Weights of a small CTC image transcriber.
Model: arch convnext, norm layernorm, depths [6, 6], widths [64, 128].
Rows from block 7 of a small CTC image transcriber, named by matrix and row number. Rows with one number belong to one neuron. Each number is 128 + 24 x the weight over its row's rms, rounded and kept within 0 to 255. All counts start at 0. Numbers have three digits each.
Before each neuron's rows are labels from the 100 images, of 14848, where the neuron reaches its highest value: "responds to" is what is common among them. Only what is clearly more common there than usual is listed. The data: seven-segment displays showing three digits.
# fc1: MLP up (model.blocks.7.mlp.fc1.weight, 768x128), inputs 0-127
# fc2: MLP down (model.blocks.7.mlp.fc2.weight, 128x768, transposed), outputs 0-127

responds to: second digit: 7
fc1.144:117117127099147155124135165115169116127108139131149101129132149068081133149161125125089104104106167177152150116159083147119149135147087117107147103122140096143132173098117131184128128076097070137148093128097113145127111139103118170146148117131104125121084158100107140148136120125147136159166137091094139171159160147122144121146142114088141130139108124147125114113128128155128136161131
fc2.144:127124083130136135140102140125149172122103135100128137161105170099118117119084107100122123113122149149140066119141124140158131117132134130114129132157181108120153144076164121128188117160113114100157139110115101134125139111112088109102119081099069141133146106099120150144109124137087148116106123133121132131163157113162113100111102159112190116132132118138136105107104118118162166159076

responds to: second digit: 7
fc1.517:140147183138102142141130136125106121107141127126136126101120126131147112121096132158162140158133165135026146128119098131090111149155129134146153095141156119158102133088149140146156139156107123056131148106124116115144101173119159091146117135122169130098113127139118135160121126182153112122104116126117131121082157107113136152121120134152096156123103107132112107121102084112176125156158
fc2.517:128135102155159115124108085110136074137134143142186125118100132116148092142125114113094116154161114132154122123116159139148177109147132128098086133087109132114095119141144113141099136129155121172098108146143080158112148098143074122105157097118115123131138109124126069143138147136171140136135150125110126146097090121141183124153164158137102121102121130133088137113149183142134181120121

responds to: second digit: 7; second digit: 1
fc1.603:120111159124108213140167144115110141133104148119099171123109099103164127129122105110192143121096118089080123122125121152142115104154138108137143131071129133141119139126121096178128163133164144103096147116130107138150130135167099084143134156161097092116144105131109126108126139113166090185123117091118139099083141126151126115124129147131157102131135130117161146136118119148146096153141
fc2.603:141135078115134049110109144134140137080122132148109170134125155086126085127126166121143160130092154169083142102143100138161095150095123092132130128084086110101138141115089103154133123131074154151138126109122140130091137117110126133147112141120101102109127125110124122153124161163153153132124103143142108133121117112172115123164118145156134100110149159091158091114121109110162171124127

responds to: the digit 0; first digit: 0; second digit: 0
fc1.428:120126074108123106119139099106135165133118127103164177128156085103160171190111139193124071157105101119125123148120120121140102163099136133130132122118125102142179162115098094102124125175125135138143116139169139117102135114113111140104140102143141139152100109106122109119123112109149145127142130138150151128095120120129093215137153106132139133115094176139118144126113122118115126151101
fc2.428:151124121155129106092122121125152105148157139116114164122121179130156102136084157103116100122158108077121171140126117110087112146093137150115139120140124158123132078151089108132110108145099152137124105120144125128134115162108089162086174129114089108126114137139146108132142162131147144121098102117109192139114139088133054161121102127108131131128150131090143130117141095138115103068119

responds to: third digit: 8; third digit: 6
fc1.536:117158106151127117142136123088097126147163132146085134125141083111069144124135109133125091079124139165132128117133134138129136115121094106171155173144112109152162083105111106157130117129085130136116129131100107147127089168134111173135161184169141165159128110109088141129114140154134102117129076142135108146130111157127110116174152084112133110102136144142154103119108122167133113151168
fc2.536:143113112123184152124149121124104112096139188168128121163159179125114131088134092158123134098152135179147129138142132149163117172130132146141135129156123107120117149069133130147105152109138094096130134117118133161125114135146121120094104117166096121170132151137126114144129141090134121153156145102136116098101139097155159157095143144105103124170131086133153142126112185116108147074104

responds to: third digit: 8
fc1.40:147120128124143152141151110116126113143131156119152150154139124116128193089173087109139126093092127104088150109128117180149123124149152116165155124100086163117162153143126128127103113133144124152123095159108109105119084122129153165120136135091149093085136115089137090115155130084105119134091140135129101106129111145129143110132125120116141101205148142152074160130123127099164125154144
fc2.40:121128165078106123133138121157099088138110139147138146142129114176135135137122152174130138123070155153126105095139124132137114092152112170165121165124158110135169161115149119176157106134106106126144086146152168104092104142112112127106157130136143114095158122089092116156093147153136095119088155170122147134132129131123135098123089141131114112081142165083153143126128128135131118174150

responds to: second digit: 6; first digit: 0
fc1.314:145147135107082134124176119126123141128157123116119128122142124091133144121072126147093124101100166162127164137086131138178157162108152087115136101132151142118137113116097104106104150120113125101144124155136169126114133116112096170134159130168111148120144121102125106137176106095123119151114125129117147143097120076146135123130157132109082110125092157197173099110099104124166106137163
fc2.314:112113059082061133128129122101119133135144139131119139137144111117163100119132137121116138122131124125109083131089135193096134141123140131152156125139105147166148139156147140110131143091116154130156134152143129092149159126103077117161177125107096107144163152130139102121133131136157154152140116150139076146157120132157129097151082143155165128132100068130109141125117093146168141130096

responds to: second digit: 7; first digit: 4; second digit: 4
fc1.736:149141157127125115137113124082114162128090106112163135158168103087128092101131122122139126134102115139114128097106111153172168141147105121139140144112138132153117125116156108169153133175130136078104119114145122116080138101090071109117100116145121111125164125112162094104124160156115153148107086130109182098076141138108122106127123155130115146151159093151153159146099140120134145160170
fc2.736:134148155137141125137118142120113141159141179124116124139124136156112143125155135138098115091116139119124147145122136130138107131173137123136120143132124102092138118173111106137112073118140146134162139135135163149155193148106086130135141065103111160141170149111131125106092124174185111179126095125135121143123075173089121104125140116185145118119116142128078120096095130163156142105123

responds to: the digit 0; first digit: 0
fc1.498:096105163084159133118130184109160138145165153106142104139123151120168135128153149125174106145142102151144120096123151098104216140123118138102138136143163114070123113133115157141149092113118136118169134120100133116084131119109118123100108135093148137103145100073127150127146088131153162098058118130148135144116133116086118099154142127126128099134099138125140124143136136145130151108136
fc2.498:116122160129102161138152183136155140114160152120111160174127186139128138171145129169112164147133083111123168135081126105034102124133140151116148147163128159144128094126113115093165128109141137111143124134110127101135125149129162116118085118166134137157160170147125063128132136125137111132141136104133122122114128133119100130137151115148110130100116097104085120121134129156171129114127

responds to: second digit: 6
fc1.211:084103140136177147105138097124155096139186105128133169137127098141137144088153080130178168119085164123124117137091148132139125094099137122149129141115115097157111127146093116155120124130135093140109106125117146122116118108130103161161126143120130115123146085092089081125116125108114142131137131111140175118137132087136125141139138150153098107174182153172099116138163100107152111160156
fc2.211:146170155159112109097136107119101119118114127173129152165098170103109145120105134137091118121115121123101116119103143142128153112145133184100159110066129114098129147148137146159106113144062139121107146122128130153121143127100129152100103125154152138104147131122119156134136129111117163098104127157068151118175152124122120129108096157122145109089141146116162133183109168132137176169095